A small CTC audio transcriber, trained from scratch.
Model: 2.05M parameters, arch gmlp, norm layernorm, layers 12, width 160.
Training: soap at rate 0.0043, batches of 256.
Data: trained on phrases spoken by 400 fixed synthetic voices, 39062 training examples, 149.4 epochs.
Rows from block 2 of a small CTC audio transcriber, named by matrix and row number. Rows with one number belong to one neuron. Each number is 128 + 24 x the weight over its row's rms, rounded and kept within 0 to 255. All counts start at 0.
After each neuron's rows are labels from the 100 clips, of 14848, where the neuron reaches its largest size: "responds to" is what is common among them. Only what is clearly more common there than usual is listed. The data: phrases spoken by 400 fixed synthetic voices. In brackets: how many of the 100.
# u: gMLP up (value half) (model.blocks.2.mixer.u.weight, 320x160), inputs 0-159
# v: gMLP up (gate half) (model.blocks.2.mixer.v.weight, 320x160), inputs 0-159
# out: gMLP down (model.blocks.2.mixer.out.weight, 160x320, transposed), outputs 0-159

u.245 [117 143 163 153 133 122  72 132  88 104 146 128 144 116 128 124 108 186 153 133 127  69 134  90 153 109 109 128 123 167 123 122 130 121 102 154 134 135 105 143 124 159  78 153 125 137 126 153 151 100 107 132 102 126 148 158 113  92 142 106 156 111 107 162 130  91 115 108 135  84 101 116 120 188 158 149  81 187 176 129 132 116 136 120 161  90 134 112  92 136 144 155 163 144  79 123  95 176  96 137 143 139 113 128 106 151 154  99 146 129 100 102 117 143  86 122 123 147 123 121 134 138 121 117 140 128 129 129 117 156  89 129 132 143 161  98 134  84 126 112  95 122 153 103 103 115 157 112 153 171 132 116 136 146 130 107 115 151 101 150]
v.245 [172 150 165 143 161 105 113 126 125 130 177 124 164 113 116 135 105 142 161 106 141 100 144 127 122 110 135 146 104 158 120  88 146 118 114 146 154 149 115 173  96 150  77 136 157 151 156 119 110 121 110 110  90 127  95 136 149 129 120 166 137 154  89 169 152 111 116 103 104  58 129  75 133 157 176 129 105 194 107 129 129  89  83 114 144 141 129 118  76 125 147 161 132 131  83 129  75 128 131 108 154 150 136 134  90 135 145 117 175 112 137 127 149 115 117 140 159 154 145 135 154 129 123 159 166  97 135 115 133 152 135 155 151 149 132  97 124 114 126 138 116 119 121 105 145 133 130  84 130 155 142 108 131 131 112 130 125 137 142  96]
out.245 [145 144 142 119 120 130 172 108 114  97 151 154 173 121 150 116 116 128 143 126 108 137 129 123 157 124 159 109 155 132  82  91 121  97 151 124 122  66 122 139 108 109 135 159 127 129 156 135  73  95 108 122 186 113 117 132 147 150  72 125 162  99 120 172 122 175 147 117 115  65 121  98  81  98 112 102 158 121  72 108 124 143  93  89  87 121 128 164 112  78 122 146 163 155 128 125 157 110 128 133 116 129 119 114 138 144 133 159 130 160 128  96 148  98 114 139 111 149 150 100 109 135  89 126 125 104  99 136 123 147 116  94 110 115 162 138 132 127 142 138 124 124 135 153 102 108 144  91 170 134 158 123 111 127 133 135 112 158 150 102]
responds to: /k/ (74)

u.47 [166 140 167 120 140 164  96 101 133 112  95 130 113 128  94 145  99 131 124 111 157  70 153 110 166 130 149  94 137 150 158 137 141  92 113  98 162 159 136 149 134 127 177 122 125  83  76 133  79 121 145 112 114 112 103 123 150 116 108 142  99  81 116 131 144 136 199 107 143 136 161  70 148 126 132 166  95 146 116 143 118 128 129 130 158 142 135 121 160 123 104 115 101 140 141 108 109 146 130 140 149 198 121 135 120 145 143 138 132 116  91 156  91 153 130  87 124 120 114 130 125 151 121  87 146 128  95 131 164 123 134 125 127 103 122  90 154  97 148  95 113 112 137 118 165 133 102 135 105 159 153 169 146 109 158 140 144 125 127 136]
v.47 [146 148  80 165 104 134 112 149 103 120 171 136 152 115 122 116 128 104 170  60 149 153 107 120 162 119 111 117 154 109 106 130  96 169 109 147 126 125 124 110 132 135 102 119 155 142 161 173 104 124 120  88  86 111  97 114 131 131 121 181 149  89 167 159 152 113  98 126 135 124  90 101 151  67 136 134 138 114 128 123 101 154 124 128 139  94 107 150  95 105 121 139 126 116 127 154  99 144 112 172 158 132  93 128 138 105 110 166  79 142 176 111 101 132 148 146 118 136 140 125 166 151 155 152 184  77 131 154 126 130 120 144 121 119 122 119 130 124 113 167  93 125 133 115 116 132 128 150 128 129 154 122 151 132 145 123 143 188 152 132]
out.47 [142  99  79 141 194 111 102 131 109 119 121 127 145 107 180  92 125 153 158 116 145 130 148 137 100 115 119 149  84 106 105 135 138 150 111 141 151 144 139 116 109 124 131 119 141 162 100 169 107 147 106 166 120 165 154 135 120 156 143  99 147 122 133 159 152 157 105  83 149 105 118 159 148 162 136 126 124 121 113  79 142 126 140 125 133  89  99 101 117 144 160 156 140 137 118 165 106 116 151 123 115 140 169 135 112 131 154 129 117 121 156 101 139 106 118 119 175 142 159 150 141  98 172 130 121  92 100  85 121 139 140 108 139 150 134  87 106 142 138 147 110 117 120 146  59 177 177 129 115 133 124 128  63 108  97 140 120 119 148 139]
responds to: /p/ (73); child-like voice (49); clipping (32)

u.153 [108 116 148  89 152 162  97 137 105 157 165 116 113 133 114 137 136 137 124 136 147 134 126 103 101 139 146 100 132 136 131 142 150 124  77 152 150 128 148 134 156 111  97 153 150 101 160 107  80 122 143 107 149 126 127 121 130 156 124 134 192 122 141 106 113 107 155  97 147 127 129 150 139 102 102 139 111 193 106 179 122 159 126 118 145 133 116 106 141 131 110 120 123 164 150 117 162 104 117 141 139 124 135  70 169 122 146 141 128 110 113 110 112 128 132 154 111 118 126 125 168 161 105 128 150 109 146 120  75  93 134 119 100 175 142 147 155 186 156 112 124 103 123 110 117 159 168  60 120 115 134 170 148 124 125 149  91 189 107 119]
v.153 [147 143 149 116 155 154 154 161 111  92 123 109 141  91 100  79 118 102 128 154 174 129 163 170 137  88 167 139 132 128 143 137 151 160 118 133 121 101 101 141 154  81 115 144 114 131 122 127 151 133 130 120 119 152 110 113 134 135 106 123 130 102 126 121 129 115 133 116 119 108 110 156 110 111 131 127 102  78 101 121 155 136 153 100 110 119 149 100  73 147 136 144  68 121 111 121 132 126 123 140 110 113 118 187 116 119 164 144 119 103  89 126 132 106 116  95  99 158 132 164 153 145 119 108 106 118 104  96 134 137 103 115 119  92 163 173 118 160 125 125 161 119 103 112 143  90 178 153 118 123 184 120 179 115 167 115 139 100 178 165]
out.153 [118 104 155 122 152 132 141 127 112 120 123 130 135 148 111 158 122 109 176 101  90 119 147 154 159 148 103  99 117  98 148 115 159 136 125 134 125  83 130 150 118 112 133 148  85 152 137 145 145 127 127 163 134 117  80 167 143 112 139  77 115  83 122 140 162 142 116 129 157 152 155 171 149 130 112 157 161 133 122 104 118 130 110 147 134 118 106 129 148 132  98 133  83 127 121 134 119 108 142 142 155 113 167 129 132 141 119 106 183 134 177 135 115 103 119  67 129 139 165 150  62 144 131 119 159 125  95 121 171  97  93 145 126 159 162 152 151 120 121 114 102 105  85 133 142  73 123 134  96 158 144 131 171 178 140 101 107 105 132 122]
responds to: child-like voice (48)

u.253 [117 123  92 126 111 136 113  71 116  77 142  81 139 109 113 173  98  97 123  84 164 146 147 104 130 148 146 109 139 127 123 106 175 113 106 129 131 135 149 150  97 114  99 115 126 134 130 125 103 137 147 126 124  98  78 145 121 136 140 128  94  95 125 106 193  74  96 157 131  93 106 124 102 103 136 125 163 142 140 159 152 143 151 132 148 137 111 128 152 137  67 113 134 112 145 143 127 126  89 119 146 150  79 180 127  93 148 157 155 116 124 114 123 116 140  94  93 138 121 125 119 115 109 117 129 156 123 129 106 136 149 155  61 139 152 141 122  87 153  97 119 159  76  99 132 127 139 128 156 143 137 115 123 148 171 130 125 121 110 130]
v.253 [ 92 107 138  85 130  91 147 125 161  95 127 118 142 134 103 167 117 104  63 132 162 122 112 129 149 135 121 103 126 162 114  88 129 111  83 153 107 136 118 142 116 148 125 164 127 135 159 145 120 105 151 111 162 123 142 131 128 136  92 139  97 104 118 140 153 134  82 105  62 110 119 130 120 116 161 140 142 145 113 135 151 104 128 108 129 105 108 105 140 182 125 102 129 109 144 103 190 134 148 140  95 106 148 163 117 166 158 136 148 115 120 140 144 177 127 143 183 162 156 131 106  71 124 142  84 121  63 143 163 107  99 155 154 140 108 110 102 141 138 126 136 126 123  83 131 147 122 124 124 115 134 118 102 150 142 142 130 124  99 108]
out.253 [ 89 109 126 113 102 126 124 124 121 143 172 144 165 147 104 127 118 124 122 152 161  97 126 152  92 152 168 118 102 136 165 113 107 171  94 129 117 109 158 106 146 154 131 159 121 110 133 129 133 110 136 118 139 154 125 135 149 112  79 112 136  87 136 182 146 165 136 124 132  85 156 131 111 143 127 119  84 149 183  90 110 141 115 120 147 109 129 136 127 102 126 120 179 117 148 112 165 102 136 123 119 148 124 122 105 117 178 136 125  69 102 159  71 142 155 147 161 130 149 171 130 124 102 132  98  98 125 105 126 136 128 125 102 151 140 178 134  89  97 106 105 123 142 146 122 103 118 125 146  98 123 146 101 108  94  85 137  83 166  99]
responds to: child-like voice (45)

u.40 [122 155  88 182 113 108 121 145 197 131 137 130 152 128 116 117 115 186 124  86 123 158 138  99 104 134 101 121 150 136 135 117 124 111 120 121 136 107 139 119 104 119 143 125 106 107 120 123 119 124 112 148 123 128 100 163 124 164 181 107  99 168 109 178 125 111 132 111 105 142 120 147 131 119 108 103  88 139 120 137 139 156 133 143 112 114  85 148 171 109 108 137 114 166 129 114 107  98 128 158 118 118 130 125 125 115 158 120  91 163 154 164 128 139 153 113 124 105 115  79 145 111  69 114 158 139 123 121 166 139  95 120 116 134 197  84 133 115 104 167 138 127 171 167 115  53 122 101 141 125 105 118 120 108 120 138 145 154 131 101]
v.40 [134 160 173 137 129 120 147 145  90 139 127 122 160 130 181 138  97 116 110 129 149 167 125 101 119 147 158 140 158 142 122 135  86 135 120 147 123 111 159 120 142 107 135  83 113 125 135 163  89 146 136 101 121 176 145 101 159 119 166 125 131 152 155 118 167 142 115 176 154  91 140 140 122  93 162 132 110 115 133 143 131 146 134 135 104  91 167  99 140 145 125  84 161 150 123 110 121  72 143 140 103 143  96  93 173 135  88 131 161 112  88 118 153 120 143 116 116 102 131 101 137  70 142 120 115 124 183 115 156 148 132 158 169 144  75 139 111  85 112 121 111 131 132 142 125 121 149 109 116 124 106 138 151 117 153 149 132 119 110  76]
out.40 [102 153 143 107  82 125 131 133 136 145 123 133 159 117 159 114 106  79 152 134 134 119 104 120 128 151 171 147 126  99  87 113 126 147  80 160 114 112  98  99 161  95  52 162 118 145 106 151 134 127 123  92 144 173 141 108 119 139  96 109  97 110 104 129 107 129  87 126 126  97 125 112 127 117 125 133 118 161 139  82 146 181 156 126 154 122 140 120 133 171 161 115 122 106 123 119 174 120  97  98 120 133 107 154  93 114 155 169 125 124  74 126 128 171 150 120 155 112 169 115 123 161 103 108 118 114 131 179 139 132 133  93 149 104 129 109 112 127 164 162 160 121 106 100 142 116 106 127 155 113 138 166 144 153 107 111 130 103 139 144]
responds to: child-like voice (66)

u.258 [159  97 144 160 134 167  96 123 139 108 164 135 182  96 108 142 116 129 126 148 118 153 115 118 131 123 135 107 130 140 135 118 120 119 137 142 159 117 151 132 123 121 147 120 187 127 153 151 143 103 149 123 152 137 131 129 165 105  84  72 149 126 124 167 136 120 138 159 112 135 127 103 145 140 103  75 127 137 179 135  98 124 133 175  80 162 137 116 150 140 153 167 153 119 122 115 160 122  69 138 118 120 127 105 144 172 127 129 133 133 101 191 183 119 105  93 176 113 109 112 136 120 150 105 150 101 144 144 104 160 154 144 117 108 109 140  94 128 157 125 100 117 116 119  60 129 121 158 105 134 126 122 177 115 114 119 108 129 153 114]
v.258 [150 113 131 132 105 133  98 152  87  89 150 134 175 107 120 122 156 124  97 104  97 111 122  89 153 162 144  99  99 135 136 127 151 152 154 116 152 120 159 104 127  91 113 116 141 120 144 156 153 102 116 103 166 182 115 144 130 101 102  96 152 119 109 131  85 126 124 120 151 126 113 101 123 127 131 104 131 148 123 138  80  92 130 131 128 136 121 140 112 129 131 157 183 119  89  97 157 138  61 101 164 134 124  75 105 136 146 119 106 130 112 156 172 149  96 141 155 140 127  80 111 159 145  75 165  88 141 132 148 143 148 122 100 102 125 133 118 104 144 109 128 124  99  98 106 119 131 122 162 141 150 122 152 113 106 180 110 134 170 118]
out.258 [142 121 143 116 124 118 135 111 126 144 135 112 147  90 118 150 119 162 109 107 123 157 105 142 101 138 129 141 116 114 103 117 154 110  96 127 108 145 136 120 223  82 129  84 109 112 138 119 123 163 120  89 125 118 170  99 119 125 104 110 121  86 131 145 135 132 151 134 146 174 120 113 120 159 149 111 176 127 131 120 115 129 102 125 116 141 102 101 118 141  90 132 112  87 108 134 105 110 139 124 156 124 151  51 154 115 139 104 139 166 156 163 149 121  65 137 150 118 148 162 163 123  99 114 118 129 108 145 123  98 104 133 169 129 153 135 120  94 145  96 103 107 115  98 116 133  98 172 120 131 147 175 113 120 160  76  96 125 108 131]
responds to: /k/ (97); rumble (35)

u.158 [152  64 153  90 133 135 106 158 119 139 140 128 133 131 124 182 135 122  93 133 128  94 173 142 124 117 131 156 146 118 151 108 122 146 157 160 156 167  84 125 103 157 155 106 101 107 161 106  98 104 140  98 156 149 160 130 127 103 142 148 112 148 126 136 112 105 167 163 154 156 123 115  92 157 170 161 117 171  80 145 101 206 105 133 167 162 115 140 153 127 129 150 130 101 130 134 110 143 143 161 123 138 145 115 129 148 115 114 110 103 140 152 107 174  87 130  87 141 107 110 130 115 134 116 140 135  99 107 161 124 108 127 162 130 128 132 129 123 141 158 127  92 145 117  96 106 132 119 110 100 178 115 132 112  93 150 120 148 140 160]
v.158 [109 143 102 102  98 152 121 143 142 113 131 106 147 162 164 134 136  96 163 147 186 166  79 114 148 100 111 128  86 114 110 119 161 128 160 139 115 155 103 174 151 117 112 118 125  97 119 143 116 138 107 120 121 112 148 141 186 125 173 138 179 120  60 115 116 125 179 109 106 145 143 109 119 121 104 137 131 139 136  73 143 147 129 114 140 114 121 116 130 108  87 175 174 139 176 104 153 107 134 122  95  99 105 138 141 122 132 135 146 129 141  92 128 141 158 149 121 116 118 193 183 107  77 127 152 123 137 131 125 100 159 118 119 139 123 108 124  96 138  99 139 148 132 121 119 132 156 151 121 121 144 110 136  96 124 117 148  93 152 125]
out.158 [109 136 109 107 131 151 137 183 143  65  97 162 152 104 123  69 105 130 172 132  90 136  95 149 124 130 113 100 102 156 149 103 149 152 116 136 104 100 143 115 146  91 132 109 143 126 116 153 146 127 101 130 129 125 110 153 139 131 100 128  99 181 116 144 139  90  80 115  90 136 105  97 140 154 138 104 112  90 122 132 142 162 158 133 127 152 157 121 109 147 128 138  88 118 134 140 107  93 120 127  83 114  98  98 154 128 129  82 117 124 140 127 115 104 159 141 157 179 172 122 124 175 167 123 145 132 137 119 134 147 138  91 110 189 164 101 140 150 129 108 124 129 131 142 102 103 107 137 156 126 129 101 105 161 118 137 115 177 109 132]
responds to: child-like voice (98); /æ/ (96)

u.99 [116  90 139 120 130 125 198 157 127 100  86 133 120 125  84 111 135 143 101 105 149 133 120  98 116 124 111 138 156 153 128 151 102 135 117 158 125 108 140 159 101 111 111  83 158 166  99 131 131  69 125 145 137 144 134 126 117 132 139  95 133 172 132  97 106  98 147 163 100 138 120  73 142 104 124 152 106 132  97 120 116 148 153 100 144 125  96 122 138 176 153 144 106 146 150 121 129 117  80 154 131  80 132 142 150 166 173 105 123 146 103 158 130 112 172  98 166 108  88 110 138 107 113 141 132 144 143 164 105 128 135 121 155 135 130 134 149 129 149  82 139 124 121 135 128 141 150 109 114 125 120  95 128  60 123 103  87 122 145  78]
v.99 [150 140  99 116 101 140 161 117 134 134  97 114 179  94 122  97 159 105 103 109 108 145 173 109 142 143 112 125 131 127 106 133 139 152 101 106 125 131 153 140 109 150 101 121 142 126 106 151 172 105 124 117 177 112 126 107 127 147 104 144 134 150 129 136 105 134 171 121 136 166 116  87 135 141 145 146 118 154 154 108 116 157  96 149 117 134  93 127 153 154  90 147 142 126 146 144 103 103 105 101  66 117 158 139 113 118 117  74 162  87 153 106  92 138 162 139 130 119 147  96 164 110 151 114 146 167 108 117 184 124 131 114 131 125 119 118 144  88 155  79 114 168  86 139 168 153 137 127  89 184 141 128 120  93 164 114 134 111 117 148]
out.99 [168  84 125 113 129 118 105 141 126 118 125 113 120 187 133  97 164 126 109 133 131 144 164 132 137 153 152  93  81  75 123 124 187 128 121 131 120 110 125 141 102 161 132 130 147 105 172 177 143 153 137 131 141 113 105 134 162 132 141 127  99  99 108  96  95 137 133 117 149 105 127 105 115 153 155 158 132 142 136 161 101 149  98 156 108 150 178 161 117 177 120 133 143 123 117 131 173 155 166 145 145 163 105 125 118 154 117  92 113  92 115 133 125 154 123 120  97 131 126 154 150 149 138 120 115 136  86 120 153 118 158 133  86 156  91 146 105  94  95 142  94 141 102 145 137 102 119 122  70 107 142 153 130 158 133 168 140 143 106 168]
responds to: child-like voice (95)

u.170 [139  67 111 156 111 168 142 157 130 134 143 171 109 109 159 139 138 125 117 182 107 132 159 119 153 130 151 112 130 131 157 110 113 122 134 159 119 163 141 136  95 130  75 113 121 160 108 121 117 100 109 136 134 137 119 160 135 141 141 147 135 107 133 112 134  99 149 106 151 126 154 116 192 122 149 148 128 138 142 111 139 130 106 134 132 149 149  92 109 136 114  91 141 106 141 150 111 121 127 114 118 104 117 115 138 109 143 151 154 107 134 104 145  42 130  93 122 121 140 121 124  99 131 126 163 138 197 101 130 146  84  93  93 134 147 167 122 137 118 149 102 124  84  98 139 127 130 100 108  95 136 175 119 148 121 205 171 109 116 117]
v.170 [111 103 136 114 117 133  92 141 101 133 116 164 112 157 145 118 112 117 165 133 152 201 114 143 152 122 122 147 138 131 135 158 101  72 123 121 139 137 126 145  92 160 156 105 137  87 123 101 143 116  99 108 121 131 128  90  96 149 137 144 103 170 131  90  83  87 135 128 149 129 139 140 196  96 107 118 133  80 121 105 115 104 129 105 104 109 149 110 145  91 155 150 148 124 132 106 132 128 152 125 117 134 150 101 124 151 109 113 132 124 112 153 120 137 139 169  95 126 162 135 136 153  85 118 109 171 146 142 122  77  85 147 144 150 124 112 125 148 134 115 188 152  93  98 133 143 108 131 135 110 114  87 102 135 185 105 104 126 138 167]
out.170 [127 134 170 128 105 133 108 102 107 103 160  53 137 119 134  99 141 160 130  97 135  97 146 100 131 120 152 112 126 122  97 129 128 173 155 139 117 135  84 150 136 122 125 126  62 121 127 144 123 134 103 109 108 165 119 133 119 139 107 117 113 146 151 122 128 116 131 154 126 101 124 126 127 116 141 125 146 120 132 121 120 155 123 145 184 132 100 109 115 180 121 179 115 112 116 111 105 143 133 136 157 166 143 183 189 149 120 122 136 123 155 153  77 127 142 143 106 150 140 194 118 149 118 120 149  98  86 133 136 116 129 153 181  96 132 155 124 133 125 142 134 125 155 147 164 104 143 143 144 103  87 104 155 136 155  86 188 131  96 114]
responds to: /p/ (71)

u.12 [128 156 153 133 114 129  74 153 101 152  63 105  82 120 135 120 101 131  50 153 117 156  88 137 128 151 129 145 122 102  97 117 158 147 117  81 129 123 147 124 117 137 128 104 161 134  85 128  92 147 146 129 154  95 136 100 132 122 113 101 139 114 171 109 127  98 144 122 112 150 130 116 125 136 148 136 101 166 101  83 127  73 149 116 145 133 119 178  97 126 134 118 148 109 139 140  92  67 110 175 113 148 153 136 113 113 166 108 134 123 118 119 100 152 175 143 167 120 139  97 128 116 117 161 137 131 104 106 184 100 128 113 149 106  99 155 114 153 138 107 132 106 112 147 129 133  92 127 149 115 128 121 171 135 127 115 140 137 145 129]
v.12 [ 99 149  99  95 164 124 177 149 122 162 108 126 179 121 171  93 128  71 146 126 134 150 132 142 131 120 134 129 135 117 122 135  65 113 117 165 141 122 102 107  96 139 110 160 128  99 117 106 140  81 134 107 142 115  89 123 127 125 169 132 116 140 169 118 132 167 107 172 154 110 118  98 143 141 119  95 111 154 123 125 137 136  81 108 157 152 152 121 126 137 177 126 138 156 169 130 127 125 171 125 100 134 145 122 150 117 156 142 117 172 102 117 124 161 115 117 120 138 111 100 141 132  79 100 172 120 154 119 151 140 131 145 120 146 108  95 117 105 153 138 103 128 102 171 156 139 105 128 183  89 112 134 138 114 145 154 122 169  82 115]
out.12 [161 130 112 150 150 126 194 116 140  69 162 126 122 127 127 110 121 114 144 137 122  78 154 137  75 150 113 111 143 196 126 151 106 118 160 130 162 168 117 112 105 158 154 152  65 144 139 142 143 148 135 128 112 163 129 148 134 123  64 108 105 142 102 105 120 118 112 122 157 108 117 107 115 126  85 113 127 156 156 134 126 118 110 114  81 150 155  89 129 109 130 135 173 128  98 118 161 126 129 101 133 132 103 108 123 114 119 157 134  91 127 133 129 107 121 177 102 170 135 147 163 145 123 143 101 122 173 114 116 139 128 127 139 155  96 119 128  87 122 115 136 162 125  93 121 146 132 133 174 111 145 105 112 113 112 101 142 150 113  78]
responds to: /k/ (75); /ʊ/ (25)

u.0 [ 87  84 162 120 144 123 128 127 122 130  98 110 144 156  87 144 147 105 141  83 193 114 111 133 145 156  92 119 142 159 126 111 119 167 131 152 127 190 140 113 105 131 159 109 105 122 128 142 120 119 135 162 163 112 104 145 118 125  87 148 115 141 126 132 126 100 110 154 114 126 146  61 145 150 130 122 127 136 115 133 144 140 127 110 146 131  93 120 151 133 165 166  67 103 105 154  99  90 166 111 115 103 130 158 140 116 151  80 112 116 106 105 111 124 120 115 152 116 142  91 118 180 137 128 117 127  87 118 130 134 144 138 187 136 110 159 124  92 144 131  98 132 126 135 144 137 110  79  89 105 144 103 143 119 138 136  94 147  72 121]
v.0 [139 133 161 112 126 150 190 136 103 137 156 166 143 114 112 158 114  77 120 145 109 143 105 114 163 123 171  80 103  90 114 102 146 138 120 145 124 154 145 118 109 145  83 123 131 128 139 108  80 158 148 123 105 125 175 162 155 129 157 148 109 108 130 144 110 166 139 130 118 143 116 135 138 133  94 122 164 141 162 122 174 152 102 142 112 142 135 156 134 126 110 127 109 148 162 124 136 142 123 131 125 114 115 102 125  93 155 114 115 156 123 129  92 149 157 146 103 118 127  99 130 127 104 175 118 101 159 139 150 133 142 153 129 151 111 182 141 140 108 126 151  97 163  82 145  81 106 128 115 142 147 122 140 125 132 129  72 166 208 147]
out.0 [162 132 148 125 155 123 142 140 107 117 186 152 128  67 124 129 160 104 138 104 126 161 120 118 150 121 137 112 129 141 152 127 133  87 128 112  80 126 155 153 135 123 115 176  97 109 139 119 113 119 130  98 147 119  58 163 115 173 109 129 110 125 136 110 127 152 126  74 122 156 138 111 128 129 145 100 135 135 144 180 180 125 132 121 102 135 125 107 141 158 168 111  96 139 114 115 107 173  94 106 127 113 115 187 184 153 147 113 129 105 155 135  75 133  94 134 128 155 168 134 116 137 120 154  98 118 111  93  82 115 110 153 127 113 104 168 144 107 107 117 114 152 117 115 111 167 132 147 116 120 145 106 131 154 115 144 109  95 147 100]
responds to: child-like voice (91)

u.66 [172 132 168 131 161 125 129 140 147 103 163 107 105 126 100 157 138 130 119 188 112 113 123 116 105  96 146 104 134 180 128 167 129 161  99 133 104  88 119 110 139 120 119 116 121 140  88  82 130 134 111 124  87 137 102 146 135  83 150 128  86 130 148 158 108 109 130 147 160 105 110 122 143 157 166 131 105  93 117 111 102 100 151 131 117 118 133 140 144 159 121 151 135 116 159 113 115 186 117  70 122 138 122 111 110 162 167  95 141 170  97 130 143 115 148 134 141 128  76 141 118  93 111 139 109 127 133 101  94 167  82 148 148  88 121 114 157 132 148 111  98 151  96 101 129 122 172 141 140 154 127 110 107 147 117 143  88 121 116 158]
v.66 [144 120  94  85  70 159 142 144 125 119 122 132 115 104 159 168 152 157  92 157  93 166 116 140 137 106 137  92 168 149 175 114 111 143 102 152 118 107  99 133 134 112 122 122 141 141  86 108 136  83 136 107  85 145 124 124  99  93 146  95 135 112 168 106 122 161  91 135 127 123 125 113 134 174 119 141 114 140 110 156 107 125  99  84 143 116 144 141 144 171 156 157 138  79 148 110 137 171 138 108 118 127 156  69 143 143 191 137 123 143 117 118 115  97 103 124 150 128  98 118 121 101 140 139  85 138 131  64 114 121 141 149 155 106 116 143 121 142 126 110  98  95 120 120 134 142 160 132 123 129 114 109 154 131 147 112 136  88 152 155]
out.66 [122 135 105 102  97 139 100 151 126 127 110 128 128  87 118 136 150 144 157 125 118 158 126 151 124 128 136 133 170 114 153  92 130 154 100 113 129 137 153 147 138  72 139 164 130 133 148 184 124  97 111  97 117 188 104 157 143 114 124 119 116 107 134 104 110  93  97  88 129 119 177 127 132 107 164 137 131 157 147 132 120 137 127  83 160  98 170 147 168 183 135 156 175 149 126 119 138 117 118 147 126 144 124 110 180 151 152 121 142 101  85  96 127 126  97 113  73 133  97 104 127 139  91 150  99 122 130 156 106  86 128 158 135 147 110 141 138 118  81 137 162 126 130 125 132 146 143  92 136 141 180 132 131 116 125 131 131 113 183  99]
responds to: /k/ (89); child-like voice (45)

u.113 [114  65 101 133 155 142 111 168 159 130 112 148 120 144  97 131  70 122 107 122 133 127 161 104 124  87 115 150 134 151 117 106 110 115 113  94 183 133 136 148 131 114 113  78 204 159 135 119 124 166  93 106 145 101 131 118  98 119 145 148 111 110 131 162  90 109 113 148 167 103 106  92 140 161  96 121 160 125 126 143 118 129 113 113 129 146 139 134 108 112  94 143 149 149  94 125 128 113 140 100 152 182 112 191 109 159 111 130 110  45 114 145 140 136 112 129 128 158 144 157 101 115 106 146 123 129 136 143 178 152 164 110 120 151 124 149 107 118 155 128 118 123 130 141 138 107 123 135 139 147 125 116  93 137 113 122 120 135 131 171]
v.113 [181  76 123  99 165 120 134 155 150 110 149 143 154 126 137 121 115  96 151 165  80 116 153 123 134 105 176 139 122 173 130 136 111 128 144  67 139 173 133 119 159 121 139 107 164 138 101 102 116 159 103 116 151  88 171 134 127 165  89 119 156 122 138 141 145 149 111 124 135  98 115 142 135 161 134  94 123 187 140 101 145 106 146 145 127 140 168 117 102 116 131 121 158 159 139 109  99 143 132 109 156 162 125 157 118 136 130 138  91 121  91 112 132 125 129 115 141 125 125 144 125  71 101 148 140 107 137 136 157 134 158 149 131 109 107  65 151 158 106 173 125 112 103 120 157 135 101  91 119 137 130  93 122 161 147 105 158  99 122 111]
out.113 [157 106 127 108 129 149 153 115 113  98 135 126 120 132 132 114 174 114 120 172 155 162 135 181 130 126 200 106 111 141 125 152  63  82 134 102 132 145 115 161 135 111 145 114 103 153 112 159 147  96 157 121 132 110 159 169  99 138 129 116 139 105 127 102 116 133 105 132 150 172 132 157 135 108 125 103 134 154 129  90 140 129 122 164 143 140 145 108 157 129 150 109  99 107 155 133 159 158 124 161 172 127 127 149 125 127 130 154 153 179 148 121 108  86 162 124 167 144 129 131 129 141 104  93 121 121 106 153 105 149 134 110  92  85 164 117 135 122 152 141 126 115  95 118 137 153 102 125 114 166 122 120 106 194 164  98 147 127 132  79]
responds to: /p/ (99); child-like voice (69)

u.138 [ 96 122  90 168 157 157 147 127 112 178 109 129 134 154 126 162 110 126 148 113 132 126 106 117 111 108  95 146 187 125 144 160 121 168 124 115 128  92 102 133 159  96 111 114  83 137 162 134 123 136 141 117  90  94 148 156 146 176 150 109  93  91 137  98 134 153 126 134 104 132 131  93 117 119 145 139 108 135  98 107 138 131 119 119  96 151 139  86  81 140 152 147  93 165 143 105 131 147 157 127 147 109 125 126 179 159 119 144 138  88 140  83 115 133 146 126 122  92 125 149 142 115 135 110 128 105 135 117 159 161 186 143 110 113 104  96 124 128 173 119 133 155 140 101 162 155 102 125 129 115 122 100 119 147 101 188 120  75 131 145]
v.138 [108 110 124 146 147  94 121  87 113 151 108 105 130 155 174 126 111 140 133 184 143  84 139  76 129 165 150 110 137  95 144 145 168 143 160 151 114 112  91 109 149  83 108  96 120 121 130 135 141 154 146  86 141 122 133 107 119 146 114 138  73 120 168 179 108 133 125 144 104 122 158 109 113 125 169 145 123 136 172 150 139 118 160 103 111 111  99 121 104 160 152  94 110 112  95 138 150 138 136 111 104  90  94 173 146 111  99 110 135 136  97  88 150 157 138 129 125 131 125  86 145 147 114 123 166  87 143 121 120 151 103 139  88 159 155  83 157 146 120 108 129 112 121 134 144 136  80 114 158 133 144 148 125 143 119 122 144 172 122 133]
out.138 [100 154 124 148 104 115 132 115 138  74 106  76 114 108 145 181 103 131 123  96 108 107  92 132 142 181 109 112  98 142 163 115 152 103 145 157 148 159 113 127 108 107 116 117 114 108 124 142 135 115 121 104 136 138  84 156 120 161  87 136 132 139 105 157 135 107 160 125 108 138 125 150 112 153 143 126 130  97 115 149 107 163  84  96 138 100 151 164 170 131 116 104 125  73  88 171 102 132 125 108 121 125 151 188 151 130 104  92 135 156 109  98 142 145  91 125 136 153 118 112 105 128 118 133  70 135 133  54 103 120 109 124  81 136 142 115 156 126 144  97 118 122 115 113 106 111  91 111 133 139 147 152 126 116 136 110 140 156 106 137]
responds to: child-like voice (47)